Rows from block 2 of the text decoder of a small image captioner, named by matrix and row number. Rows with one number belong to one neuron. Each number is 50 + 15 x the weight over its row's rms, rounded and kept within 0 to 99. All counts start at 0.
After each neuron's rows are labels from the 100 texts, of 14976, where the neuron reaches its highest value: "tokens" is the input token at the peak. Only what is clearly more common there than usual is listed. The data: scattered letters and digits in many colours.
# fc1: MLP up (decoder.blocks.2.mlp.fc1.weight, 960x320), inputs 0-63
# fc2: MLP down (decoder.blocks.2.mlp.fc2.weight, 320x960, transposed), outputs 0-63

fc1.166:50 32 64 67 48 70 52 39 23 14 41 39 23 43 37 49 58 45 40 67 59 59 29 41 52 35 53 54 75 37 40 53 87 58 64 54 54 55 49 55 28 38 49 45 54 69 66 51 61 65 61 65 69 41 64 26 50 38 56 44 34 35 51 70
fc2.166:78 60 38 40 45 53 45 43 53 77 61 50 82 03 69 84 37 62 54 44 38 64 32 37 60 21 44 31 28 64 67 52 26 29 66 66 58 66 40 56 61 63 45 56 30 50 41 53 36 33 52 23 17 66 51 23 46 47 48 56 28 56 29 54
tokens: "z"; "7"

fc1.280:64 30 58 28 40 53 50 62 33 45 31 53 39 48 31 42 75 46 53 17 61 41 42 34 74 40 39 73 54 62 54 44 36 70 41 56 30 62 55 33 55 73 68 46 46 44 58 46 54 38 67 39 50 43 62 51 21 48 78 38 22 52 38 55
fc2.280:58 45 60 55 14 54 63 39 58 31 51 36 59 30 73 47 36 44 50 34 77 45 39 52 59 47 38 62 37 39 67 61 59 61 72 34 25 46 82 60 77 44 35 61 53 42 64 41 45 50 34 82 55 34 56 46 38 42 34 52 28 30 66 86
tokens: "teal"

fc1.519:54 43 53 40 59 61 53 60 32 03 17 29 51 55 57 45 56 32 48 72 37 50 46 46 44 30 45 42 48 57 63 26 33 42 78 31 77 29 60 39 59 60 49 46 22 65 49 54 79 46 37 79 21 31 47 13 47 52 57 62 49 24 44 45
fc2.519:46 68 52 48 53 53 51 40 64 05 36 52 59 44 67 50 68 63 29 75 41 48 37 93 38 73 56 49 49 48 62 47 84 49 84 36 53 25 59 60 42 64 60 68 55 46 54 43 64 38 48 70 49 34 54 63 56 43 27 48 32 43 43 51
tokens: "u"

fc1.407:63 55 24 67 50 39 51 41 50 51 34 26 36 29 41 57 74 38 55 50 68 52 49 51 58 52 61 68 74 44 30 56 40 36 49 37 57 39 54 38 39 93 46 57 23 70 68 44 33 45 44 57 50 56 34 61 53 53 65 27 23 58 50 42
fc2.407:24 58 55 45 17 61 43 50 54 46 35 51 60 83 43 77 50 39 42 42 66 68 45 49 51 45 35 81 60 49 29 51 33 56 45 48 54 43 49 43 57 71 53 22 74 40 29 46 67 44 48 88 63 54 50 52 38 56 25 48 54 54 62 74
tokens: "white"; "black"

fc1.615:60 40 72 43 53 49 47 56 52 55 64 42 42 39 60 44 60 38 45 52 57 36 53 25 81 35 27 54 48 29 52 49 60 31 43 81 43 39 33 76 57 54 50 81 30 61 61 00 50 54 63 62 46 51 41 46 68 78 48 48 36 48 34 67
fc2.615:58 46 52 42 47 72 33 45 20 48 30 54 25 36 44 33 67 69 84 54 34 45 49 48 32 61 30 53 55 70 59 73 35 37 27 69 48 78 44 52 54 35 66 34 37 83 63 29 54 54 38 42 63 56 60 40 35 51 72 17 43 57 65 36
tokens: "red"; "purple"; "yellow"; "brown"

fc1.679:55 40 46 49 37 40 65 47 39 39 23 72 55 25 38 55 72 32 53 40 68 59 54 10 45 43 29 41 55 33 47 28 40 50 47 49 43 48 45 77 42 69 51 82 32 40 48 22 52 38 60 60 38 44 51 57 24 75 58 41 39 77 57 64
fc2.679:60 59 42 20 35 48 44 77 45 54 48 49 59 27 69 67 38 50 35 48 72 44 76 65 46 28 61 37 55 80 59 31 58 36 33 52 53 49 40 58 30 37 62 78 32 53 38 41 61 49 72 41 27 50 52 24 59 51 67 37 57 57 26 26
tokens: "purple"; "pink"

fc1.653:51 60 52 34 21 52 56 43 63 60 22 55 47 44 46 56 62 82 56 40 58 81 49 34 27 07 21 55 78 63 45 67 39 54 48 55 80 73 54 81 36 40 46 40 37 63 45 39 51 41 52 45 45 59 43 37 60 58 33 40 50 76 43 26
fc2.653:53 60 55 43 22 68 40 48 76 53 55 73 49 36 32 82 75 94 49 78 42 61 54 57 25 47 62 26 65 73 69 75 62 67 81 54 55 60 48 56 43 42 57 49 29 38 34 46 33 35 62 39 43 39 65 25 61 40 28 58 33 68 38 34
tokens: ","

fc1.733:56 45 51 45 49 57 52 50 33 14 30 53 21 30 32 66 41 45 32 37 52 69 69 76 64 38 52 66 26 47 65 69 96 46 52 49 60 58 60 84 26 62 39 55 52 44 55 50 85 48 48 31 61 44 22 48 39 50 42 43 41 47 38 27
fc2.733:45 40 64 61 23 47 48 55 40 37 53 63 55 45 41 63 74 47 39 57 36 66 61 81 41 55 74 50 45 67 66 75 54 53 51 48 66 58 48 70 32 52 60 48 47 35 53 70 17 44 26 36 68 50 42 54 59 30 40 37 21 68 52 67
tokens: "white"; "black"; "red"

fc1.607:50 50 63 65 47 31 39 48 37 48 21 66 10 38 53 42 61 27 44 40 36 47 46 53 69 57 38 74 65 39 53 22 76 49 34 42 66 52 40 64 36 45 34 50 45 61 83 37 66 92 44 14 45 60 26 41 50 77 47 36 45 77 34 43
fc2.607:62 61 23 44 59 65 37 58 30 61 92 48 65 51 82 45 35 65 73 20 42 42 57 62 25 42 45 41 24 73 69 45 69 63 52 46 49 72 45 57 40 56 80 57 54 39 65 52 55 68 25 56 38 45 52 50 69 37 57 43 71 58 51 65
tokens: "teal"; ","; "blue"; "green"

fc1.696:45 30 57 21 52 51 82 55 25 50 40 63 65 79 54 29 43 39 28 48 29 62 53 52 32 44 51 83 47 62 46 44 19 25 35 37 58 59 56 59 54 38 76 31 58 63 48 54 65 37 18 72 54 53 64 30 34 64 25 45 37 60 52 69
fc2.696:57 51 47 34 55 49 69 55 60 51 46 55 25 55 63 67 37 38 75 55 67 67 35 20 55 23 47 25 69 47 43 38 22 46 44 73 44 51 37 42 61 56 52 85 40 70 52 24 67 43 50 54 23 35 35 66 39 72 33 59 29 47 21 54
tokens: ","; "b"; "n"

fc1.27:54 48 68 37 48 40 66 40 56 28 50 51 36 64 59 73 69 41 33 48 52 57 25 38 59 46 11 42 65 30 52 54 77 45 35 67 65 38 60 53 39 68 37 39 45 48 50 43 69 64 38 61 52 64 29 20 52 44 17 36 55 37 40 81
fc2.27:80 25 55 46 59 48 56 48 65 35 58 39 39 46 48 00 43 53 36 47 60 46 50 42 51 39 63 55 57 25 56 48 69 50 27 13 56 70 39 36 58 28 62 60 85 31 62 42 73 45 68 58 58 28 57 42 33 53 73 55 42 41 75 43
tokens: ","; "green"; "blue"

fc1.614:56 21 50 43 57 48 40 56 59 52 43 59 39 43 64 43 59 62 47 45 69 42 65 37 73 47 53 42 52 25 68 21 56 49 43 47 72 69 69 72 63 61 33 76 27 37 54 26 66 58 49 40 32 14 44 40 32 60 44 27 38 42 48 30
fc2.614:45 46 27 60 77 41 59 36 35 41 55 41 49 60 49 37 28 67 53 39 39 24 42 43 60 83 50 54 71 64 55 33 58 59 76 54 41 69 54 45 40 52 66 49 20 68 42 64 71 33 54 69 51 47 45 33 41 34 44 65 61 43 58 52
tokens: "u"; "m"; "orange"; "yellow"

fc1.338:48 37 78 64 64 59 61 38 24 48 38 38 32 46 24 31 30 30 31 39 35 63 49 50 45 52 52 86 56 51 40 65 64 70 51 75 46 58 57 58 39 40 64 49 47 44 47 61 50 55 53 70 60 34 60 25 46 35 65 42 16 16 43 59
fc2.338:62 48 38 63 63 65 61 51 78 57 57 68 54 10 39 47 58 53 58 57 55 57 14 50 31 28 44 51 39 79 51 56 61 86 42 48 50 52 74 65 69 39 78 56 25 44 55 54 47 61 41 33 42 29 55 31 49 43 69 48 31 54 25 37
tokens: "d"; "0"; "7"; "y"

fc1.424:85 19 57 21 75 16 53 28 62 56 41 70 57 73 65 49 39 44 46 32 53 57 58 37 48 35 47 37 39 26 54 30 43 52 36 51 54 57 46 54 36 36 35 73 50 59 58 29 67 52 58 65 52 30 35 46 26 60 34 62 47 17 24 45
fc2.424:70 11 53 53 57 33 44 40 33 46 52 55 52 55 90 61 76 51 43 30 43 51 65 32 56 25 58 43 45 50 54 56 52 49 48 64 41 73 50 51 23 63 46 46 46 47 39 38 40 59 53 59 59 55 46 63 54 43 43 52 26 25 72 70
tokens: "teal"; "red"; "brown"; "black"

fc1.96:51 53 60 74 32 58 36 42 62 43 38 48 49 68 48 28 60 47 74 37 64 51 50 42 79 45 41 64 38 31 41 40 21 52 59 49 50 41 73 88 41 57 35 57 57 48 72 32 51 42 48 58 57 39 63 41 29 54 54 47 43 61 47 39
fc2.96:55 59 50 73 40 76 52 23 28 53 42 46 29 47 54 46 64 50 53 41 22 38 52 25 90 45 56 44 54 44 75 38 69 74 75 59 58 74 70 40 27 60 48 12 51 54 49 37 41 70 44 23 38 74 58 47 35 45 68 59 40 62 74 66
tokens: "red"; "green"; "white"

fc1.714:45 42 78 51 62 51 34 42 79 34 37 45 51 55 23 68 54 45 44 62 59 64 34 43 51 20 43 55 86 33 54 75 45 38 30 37 59 38 83 76 49 77 16 53 57 62 48 71 35 50 44 68 47 44 42 28 18 40 20 74 41 39 27 45
fc2.714:55 42 32 40 71 34 58 61 65 48 57 77 71 44 98 70 39 58 44 53 40 51 73 69 26 38 49 44 32 50 76 38 38 31 41 41 43 29 24 32 52 42 47 44 85 70 65 17 54 64 67 62 19 45 44 87 62 77 41 33 33 45 52 45
tokens: ","

fc1.557:73 41 68 47 44 27 55 49 51 41 46 57 29 75 42 63 50 59 68 56 41 61 51 61 68 52 44 36 54 26 62 45 19 47 74 62 44 69 54 65 80 48 31 55 62 59 56 44 37 69 61 38 45 38 52 22 27 51 48 49 51 52 55 38
fc2.557:67 17 49 54 41 44 39 43 62 43 60 87 37 37 37 55 69 70 60 70 42 33 45 57 32 61 61 82 81 62 67 49 64 77 58 36 51 60 46 37 38 47 42 25 54 63 70 40 34 81 31 65 56 45 55 67 44 45 53 44 43 40 45 69
tokens: "orange"; "blue"

fc1.183:41 37 41 47 38 31 46 44 46 50 34 51 24 38 46 68 74 50 55 20 74 61 82 53 60 57 36 66 60 36 26 32 42 49 50 64 66 48 52 94 22 71 32 62 27 72 60 47 45 55 44 39 34 49 40 38 50 60 64 42 43 68 50 38
fc2.183:60 35 39 60 55 44 61 27 33 39 59 49 45 45 70 67 82 72 49 29 35 78 41 43 38 22 32 11 34 50 64 82 68 55 46 58 43 62 30 45 24 46 46 41 53 51 62 42 36 56 53 26 52 66 61 50 45 67 43 37 44 39 46 59
tokens: "white"; "green"; "red"; "black"

fc1.556:54 59 43 58 43 63 35 70 46 63 53 44 22 66 46 37 56 65 39 55 36 55 30 57 29 18 56 46 36 57 50 31 64 61 23 65 46 48 74 62 49 65 66 57 51 69 75 38 69 26 79 58 58 27 53 37 54 51 59 48 46 47 39 41
fc2.556:53 57 38 57 54 55 34 60 44 29 76 39 43 56 54 32 38 68 56 36 32 45 61 25 67 39 61 58 19 63 73 27 66 55 56 64 51 36 52 27 39 31 45 42 41 71 61 63 56 73 58 37 57 31 64 76 74 45 51 52 26 61 48 56
tokens: "white"; "orange"; "blue"; "black"

fc1.591:52 50 59 49 57 64 54 38 59 18 08 61 47 59 33 40 62 39 64 33 55 58 57 50 40 51 26 58 65 33 47 57 36 49 25 53 63 43 55 60 36 72 27 36 57 74 71 61 45 37 56 65 55 71 63 46 22 70 55 41 44 48 50 68
fc2.591:59 44 40 73 31 56 59 51 39 76 52 60 16 51 47 48 63 55 37 69 16 48 74 46 74 36 70 34 32 31 41 55 52 63 64 55 62 65 61 55 30 45 57 35 42 44 47 29 34 67 40 45 55 57 50 41 30 38 57 55 57 64 48 59
tokens: ","; "white"; "black"

fc1.545:47 26 58 47 77 41 76 43 21 32 56 40 41 32 75 36 64 35 07 56 68 56 60 26 40 49 33 60 75 20 43 24 54 37 45 58 78 55 70 50 45 40 55 66 45 64 50 54 81 55 35 44 36 39 39 44 63 50 62 31 46 52 46 43
fc2.545:50 69 34 29 41 34 61 31 82 53 41 47 49 55 40 53 46 23 69 41 69 44 54 75 40 80 53 67 41 58 63 33 47 56 54 35 70 47 61 23 36 37 42 27 55 59 27 64 53 62 04 59 49 43 51 70 62 34 29 52 27 73 78 73
tokens: "black"; "white"

fc1.79:66 36 62 73 23 57 56 71 59 66 37 29 90 29 38 24 61 44 41 53 50 58 38 19 37 19 44 58 58 54 28 59 44 66 55 48 63 28 68 62 69 54 37 78 58 63 67 49 31 37 66 46 39 61 54 07 71 41 67 62 60 18 37 58
fc2.79:51 38 78 70 50 43 32 38 69 46 63 47 48 12 24 76 34 58 77 54 49 37 62 55 52 57 51 63 75 37 51 82 63 82 36 42 29 50 60 49 58 58 31 83 58 37 66 33 03 77 55 48 78 53 27 70 37 30 33 70 44 36 36 42
tokens: "orange"; "pink"; "red"; "green"

fc1.52:68 48 55 43 48 36 63 43 63 54 52 57 42 44 56 36 72 69 40 35 90 55 49 27 41 53 53 42 50 31 42 48 60 44 59 43 70 46 77 41 27 59 23 66 57 84 49 40 37 58 53 28 62 29 61 28 54 42 45 48 49 54 26 47
fc2.52:41 15 31 65 72 26 41 73 43 49 40 55 66 57 64 60 34 32 41 51 73 18 69 71 66 76 78 57 46 62 43 41 79 45 50 39 34 48 41 42 56 31 74 44 59 58 54 48 45 56 59 73 59 44 47 71 78 41 50 36 40 45 86 42
tokens: "yellow"; "brown"; "black"; "white"

fc1.276:63 42 52 63 68 52 43 60 25 75 47 41 32 52 61 52 65 46 53 39 52 62 61 53 34 30 55 38 33 37 39 40 49 35 49 64 54 51 59 79 20 47 69 65 38 44 55 51 56 42 54 27 30 37 48 44 25 61 64 46 64 36 38 28
fc2.276:58 68 34 59 27 64 50 40 51 24 52 53 10 51 32 73 52 43 37 36 54 54 41 69 40 48 82 60 50 60 54 48 56 61 67 73 61 52 65 26 22 40 40 48 64 53 42 66 40 49 42 24 54 75 36 39 44 45 51 39 13 65 52 29
tokens: "white"; "black"; "teal"

fc1.298:69 23 48 72 65 57 64 40 03 33 49 55 17 42 70 71 56 58 45 59 48 59 44 57 29 19 34 38 58 64 53 41 55 15 62 54 57 44 41 57 62 47 51 50 38 57 57 58 58 14 64 53 49 44 30 23 48 64 50 24 50 44 25 31
fc2.298:65 33 41 64 49 74 50 42 16 42 46 49 48 36 47 57 68 73 62 57 24 44 32 45 37 43 38 31 74 73 86 46 71 53 34 58 57 55 55 20 70 30 51 33 61 59 59 43 30 57 62 38 31 56 57 44 40 67 74 40 74 33 41 41
tokens: "yellow"; "green"

fc1.332:59 40 61 61 65 10 54 31 54 63 69 65 58 67 65 37 62 48 31 22 62 61 51 43 60 39 63 66 39 46 24 52 57 52 30 66 60 65 27 63 26 46 54 42 41 62 44 39 49 59 53 64 63 23 24 43 37 70 22 22 36 47 48 42
fc2.332:44 53 56 75 51 24 59 28 58 42 62 30 62 87 60 35 33 33 48 47 28 61 54 75 80 40 53 45 32 49 32 54 43 68 44 77 44 20 37 53 37 26 36 53 54 58 35 62 39 58 45 66 71 76 15 68 30 53 26 67 39 05 64 49
tokens: "green"; "black"; "yellow"; "teal"

fc1.264:45 30 81 51 45 36 83 43 43 32 35 39 55 41 40 42 62 42 46 48 71 63 49 26 51 54 40 61 76 57 20 42 69 61 50 32 53 64 44 35 55 52 38 52 20 72 76 28 29 25 52 65 51 36 34 38 43 67 35 39 17 39 38 40
fc2.264:47 35 37 64 74 54 72 63 23 43 39 35 54 67 61 34 63 28 22 66 56 68 19 42 49 33 42 53 63 26 44 63 34 54 57 72 62 65 52 43 42 75 60 66 51 71 38 50 51 43 44 29 59 59 53 48 43 52 47 39 32 43 45 40
tokens: "black"; "white"

fc1.687:36 16 48 68 46 52 47 47 28 55 35 49 42 38 46 40 38 60 30 26 56 58 55 38 52 39 22 78 62 41 21 53 54 46 37 41 52 60 56 46 68 66 44 55 40 61 65 48 40 63 44 39 56 37 34 23 39 74 66 55 31 40 36 20
fc2.687:75 24 43 39 41 64 35 67 45 51 35 41 57 34 53 35 36 25 31 38 24 47 61 56 82 55 99 55 49 52 37 50 56 43 46 57 63 65 60 43 34 66 66 32 46 30 62 43 26 25 60 49 53 91 46 69 56 46 77 61 54 58 61 73
tokens: "red"; "black"

fc1.505:62 29 56 44 43 57 60 57 17 35 35 64 11 43 49 22 39 34 40 54 31 56 43 51 69 55 30 69 65 41 41 28 31 58 37 38 63 47 50 63 55 47 54 46 28 52 73 44 80 62 42 14 44 47 40 40 57 57 49 36 60 70 44 41
fc2.505:81 62 77 34 49 44 44 54 40 41 66 56 79 61 81 76 28 65 57 39 57 40 66 33 62 37 49 54 61 46 64 59 99 25 43 53 30 72 34 34 50 23 50 47 56 26 66 53 41 58 51 49 52 74 33 24 49 27 57 49 55 56 43 55
tokens: ","

fc1.634:59 22 84 58 50 46 54 78 34 48 55 73 19 47 54 46 70 47 55 51 60 49 50 29 64 32 21 44 56 35 56 48 50 46 60 29 73 63 40 78 49 67 29 71 46 60 46 41 61 58 46 57 37 46 56 29 48 47 46 55 44 45 42 46
fc2.634:46 44 62 28 24 33 56 38 68 55 54 49 52 52 51 67 49 54 59 43 69 65 30 19 69 54 51 81 62 58 49 77 58 75 63 56 31 39 50 62 41 34 50 32 73 33 34 34 57 52 55 79 43 36 50 59 82 56 48 40 58 43 73 54
tokens: "teal"; "red"; "green"; "yellow"

fc1.479:95 23 48 56 56 45 40 56 10 56 49 55 41 36 35 53 45 35 41 56 49 43 44 38 64 29 35 39 55 20 64 51 51 38 54 62 56 70 54 64 58 42 39 47 25 53 78 24 64 63 37 45 36 25 57 44 56 48 67 41 36 46 38 50
fc2.479:47 71 67 64 42 62 16 32 61 54 52 51 42 69 40 45 45 51 38 66 31 69 37 52 58 71 26 57 64 68 76 64 50 54 55 30 44 27 55 43 59 47 26 39 51 31 32 64 47 38 80 66 68 74 63 42 32 51 56 52 41 46 71 45
tokens: "black"; "teal"; "white"; "green"

fc1.256:75 31 37 46 24 54 65 44 65 20 46 50 42 73 32 36 62 55 56 46 62 57 72 48 54 47 52 50 91 33 50 47 61 54 44 47 80 63 22 27 22 51 60 66 66 41 98 59 70 58 56 18 43 56 41 53 28 51 58 47 40 39 58 70
fc2.256:49 46 39 56 48 56 58 60 34 48 46 55 51 36 39 39 81 48 51 52 33 43 47 43 36 56 55 42 61 56 74 69 59 75 33 36 43 21 50 37 49 54 76 54 46 26 45 47 52 66 63 06 51 44 23 31 51 74 63 60 70 68 69 77
tokens: "green"; "pink"; "purple"

fc1.410:50 46 63 52 53 41 66 70 51 20 44 62 34 55 37 68 93 51 49 32 42 44 37 60 54 61 54 60 71 30 64 66 57 59 61 14 54 60 59 45 58 55 42 45 38 59 48 51 53 45 48 43 31 40 33 34 31 44 26 56 38 89 40 34
fc2.410:72 47 74 32 20 63 23 41 73 57 58 38 52 59 59 32 69 64 66 59 26 46 33 31 62 56 33 35 52 73 72 49 42 49 36 11 47 33 50 64 26 45 52 82 41 67 64 26 54 73 45 40 36 42 37 62 38 27 58 69 64 53 62 47
tokens: "orange"; "blue"; "yellow"; "green"

fc1.317:67 43 55 17 70 50 74 29 29 36 30 51 50 54 60 59 69 47 39 39 50 66 59 48 34 53 39 58 59 29 37 71 58 38 73 57 36 40 57 85 34 80 47 65 56 73 48 46 73 34 31 37 39 25 27 28 39 69 43 34 47 37 53 16
fc2.317:34 50 61 42 73 49 48 34 70 35 79 62 55 56 69 76 67 39 51 40 55 21 58 55 41 79 48 45 26 37 44 66 68 66 66 33 38 52 61 60 16 36 49 82 42 42 44 45 49 47 46 57 56 49 63 61 52 41 20 41 38 61 68 37
tokens: "orange"; "blue"; "purple"; "pink"

fc1.427:61 36 73 18 57 55 71 49 27 19 44 75 37 43 61 74 73 24 26 29 41 57 65 35 53 56 45 28 66 47 52 51 43 19 32 40 75 49 42 68 42 74 27 58 24 52 51 38 55 21 35 55 52 65 43 16 46 85 21 67 34 61 43 42
fc2.427:58 52 44 34 75 64 38 45 53 56 48 49 49 39 62 35 60 59 66 49 28 38 65 70 50 41 64 37 29 42 67 53 64 47 54 60 63 54 57 44 48 41 44 69 50 47 31 51 39 63 51 71 45 65 47 48 55 57 48 68 54 13 50 71
tokens: "red"

fc1.403:44 39 85 54 48 40 63 63 34 64 69 44 35 70 42 45 56 24 34 31 73 48 54 25 63 32 65 54 48 55 55 43 63 43 20 44 42 50 61 83 38 54 56 72 43 42 53 40 61 51 41 41 44 36 59 18 47 51 54 45 62 60 30 40
fc2.403:46 16 24 63 52 20 54 26 35 49 55 24 56 58 75 57 36 42 46 52 52 35 29 47 39 26 56 58 42 51 45 48 35 37 51 59 78 48 47 55 45 58 49 57 47 67 26 70 37 38 62 56 42 57 47 23 29 54 53 14 46 41 68 61
tokens: "teal"; "brown"; "green"; "yellow"

fc1.14:76 32 42 76 53 47 52 46 44 73 64 36 38 64 21 35 40 39 48 40 59 35 35 28 59 56 77 42 61 56 32 29 73 39 26 53 51 68 30 59 73 48 70 54 35 54 66 53 37 34 66 49 29 54 44 46 41 58 51 39 11 36 59 37
fc2.14:58 47 36 53 54 36 63 60 70 64 54 30 49 22 64 40 62 46 70 49 76 49 77 62 31 31 21 39 24 67 38 63 51 62 39 50 33 31 51 93 47 39 49 60 71 41 55 25 44 53 85 47 73 36 47 27 57 67 35 34 59 40 11 48
tokens: "teal"

fc1.558:72 55 71 34 29 49 59 34 53 78 15 38 21 40 49 28 54 52 63 59 52 63 71 31 61 38 57 59 42 57 10 50 48 61 52 53 52 27 52 47 49 78 56 53 39 67 61 29 44 47 74 59 28 47 31 50 58 51 59 41 51 25 45 63
fc2.558:40 50 39 49 68 44 37 42 63 43 32 39 53 13 58 53 51 73 61 68 39 57 35 84 53 50 34 21 61 71 82 82 53 59 39 28 55 45 34 36 54 50 40 71 59 41 71 57 20 63 50 44 49 30 16 37 38 55 37 42 57 34 37 47
tokens: "u"; "v"; "orange"; "yellow"

fc1.643:58 38 57 52 32 72 61 51 29 38 34 25 52 73 53 43 66 36 45 30 44 69 35 46 61 14 57 47 49 25 43 29 60 51 51 47 44 50 66 35 60 60 60 60 62 59 62 52 72 42 49 51 49 61 37 32 19 49 64 52 54 57 56 55
fc2.643:52 26 36 67 24 63 45 60 17 36 40 55 55 50 26 41 73 60 50 46 44 30 34 46 60 49 54 44 45 50 44 44 54 54 52 48 66 59 63 51 61 45 46 40 64 66 38 30 60 53 58 33 37 46 52 41 36 47 70 38 32 68 55 49
tokens: "orange"; "blue"; "red"; "green"

fc1.429:58 11 57 66 53 22 55 63 43 36 57 59 33 68 31 71 66 30 57 11 63 35 51 37 60 31 46 45 45 40 35 51 50 53 44 44 54 44 47 67 46 57 43 47 29 43 68 46 32 40 41 40 40 48 24 46 36 65 43 60 42 42 39 23
fc2.429:76 42 58 25 63 74 46 45 72 61 42 53 60 44 56 49 09 40 53 47 28 60 43 49 49 33 52 33 41 53 55 18 47 43 72 56 42 46 47 55 46 65 40 46 52 51 54 38 61 38 73 68 17 50 37 74 58 42 36 60 66 29 40 18
tokens: "white"; "black"; "yellow"; "green"

fc1.702:61 27 33 41 45 54 46 42 35 34 37 44 24 46 45 58 67 39 51 30 77 51 42 32 45 37 41 38 71 39 38 55 49 56 09 68 73 68 48 85 38 71 35 61 32 70 48 28 54 49 47 49 47 22 35 46 29 63 58 48 42 41 43 30
fc2.702:77 52 75 81 48 28 53 50 65 62 57 67 52 50 42 50 37 78 69 39 40 69 37 45 24 31 58 41 27 49 59 41 43 48 59 44 29 48 47 55 64 00 68 24 40 52 59 72 39 60 73 33 47 48 38 54 65 65 29 59 43 58 42 68
tokens: "green"; "white"; "black"; "teal"

fc1.344:82 28 99 30 51 64 74 50 59 38 30 41 64 41 67 46 53 02 44 61 51 70 71 47 40 43 47 46 25 37 59 51 60 68 75 39 85 54 40 53 52 53 41 64 64 70 71 39 49 47 62 64 47 45 56 47 61 69 46 59 50 31 39 45
fc2.344:55 32 32 76 40 29 40 58 27 49 61 64 41 87 27 42 52 63 26 09 24 56 35 61 76 56 63 47 62 47 79 46 57 35 37 34 29 45 63 83 36 44 55 20 62 31 42 48 64 35 37 38 70 71 40 62 35 54 34 59 44 67 58 45
tokens: ","

fc1.4:40 43 80 28 41 41 49 72 48 58 49 38 43 47 67 39 62 56 21 52 63 54 54 26 50 37 48 38 39 17 42 25 61 46 40 60 53 53 60 55 44 55 32 64 50 78 56 15 41 62 68 47 43 43 47 44 65 57 42 45 59 46 24 33
fc2.4:36 58 79 44 67 41 69 50 49 21 46 42 86 51 64 41 53 60 58 41 52 36 60 49 39 73 72 82 34 49 77 83 41 47 67 59 61 56 48 32 70 44 47 42 75 56 49 54 28 73 39 69 66 60 57 61 45 58 50 29 54 42 49 61
tokens: "purple"; "pink"; "blue"; "orange"

fc1.632:71 30 72 66 53 62 58 42 35 41 43 55 54 45 34 58 51 37 37 42 33 69 60 53 36 32 51 48 38 58 76 55 71 47 55 49 70 72 50 67 49 37 24 50 67 31 69 38 37 58 41 57 70 60 01 49 52 66 40 58 28 42 31 30
fc2.632:50 23 37 55 28 38 46 44 54 15 54 43 65 43 57 37 55 77 78 44 58 62 51 46 41 58 57 61 33 64 54 48 51 72 50 61 57 50 50 35 53 25 29 29 55 41 57 47 40 55 58 31 71 32 51 48 62 55 22 59 23 43 83 40
tokens: "red"; "yellow"; "brown"

fc1.357:76 53 46 30 52 54 43 48 51 54 34 47 37 70 22 44 45 54 49 22 52 50 67 41 51 42 67 56 56 65 34 33 47 51 37 56 35 64 55 65 39 68 70 49 40 54 53 25 78 37 39 60 40 37 59 50 52 41 66 47 38 62 35 28
fc2.357:54 46 38 80 62 51 54 61 41 38 44 25 44 49 77 51 58 58 34 84 18 40 15 22 50 43 59 33 58 28 36 51 57 45 69 58 62 36 45 59 48 54 45 64 38 65 51 65 20 57 52 28 55 58 59 40 50 39 72 50 60 35 50 70
tokens: "g"; "blue"; "green"; "purple"

fc1.676:55 49 72 12 27 43 75 23 45 36 24 41 58 23 68 51 83 47 33 33 89 68 61 22 49 60 46 70 51 45 36 50 51 41 53 54 57 57 46 57 41 43 33 40 40 53 60 44 29 47 41 77 44 42 07 34 35 74 50 37 40 33 45 64
fc2.676:21 34 59 60 78 48 70 26 46 45 78 59 70 76 46 48 46 37 32 62 67 57 65 72 49 65 38 74 45 48 44 45 74 79 33 69 38 48 29 55 27 39 68 58 69 43 21 39 62 59 50 39 45 28 60 82 46 47 24 39 24 54 71 41
tokens: "purple"; "pink"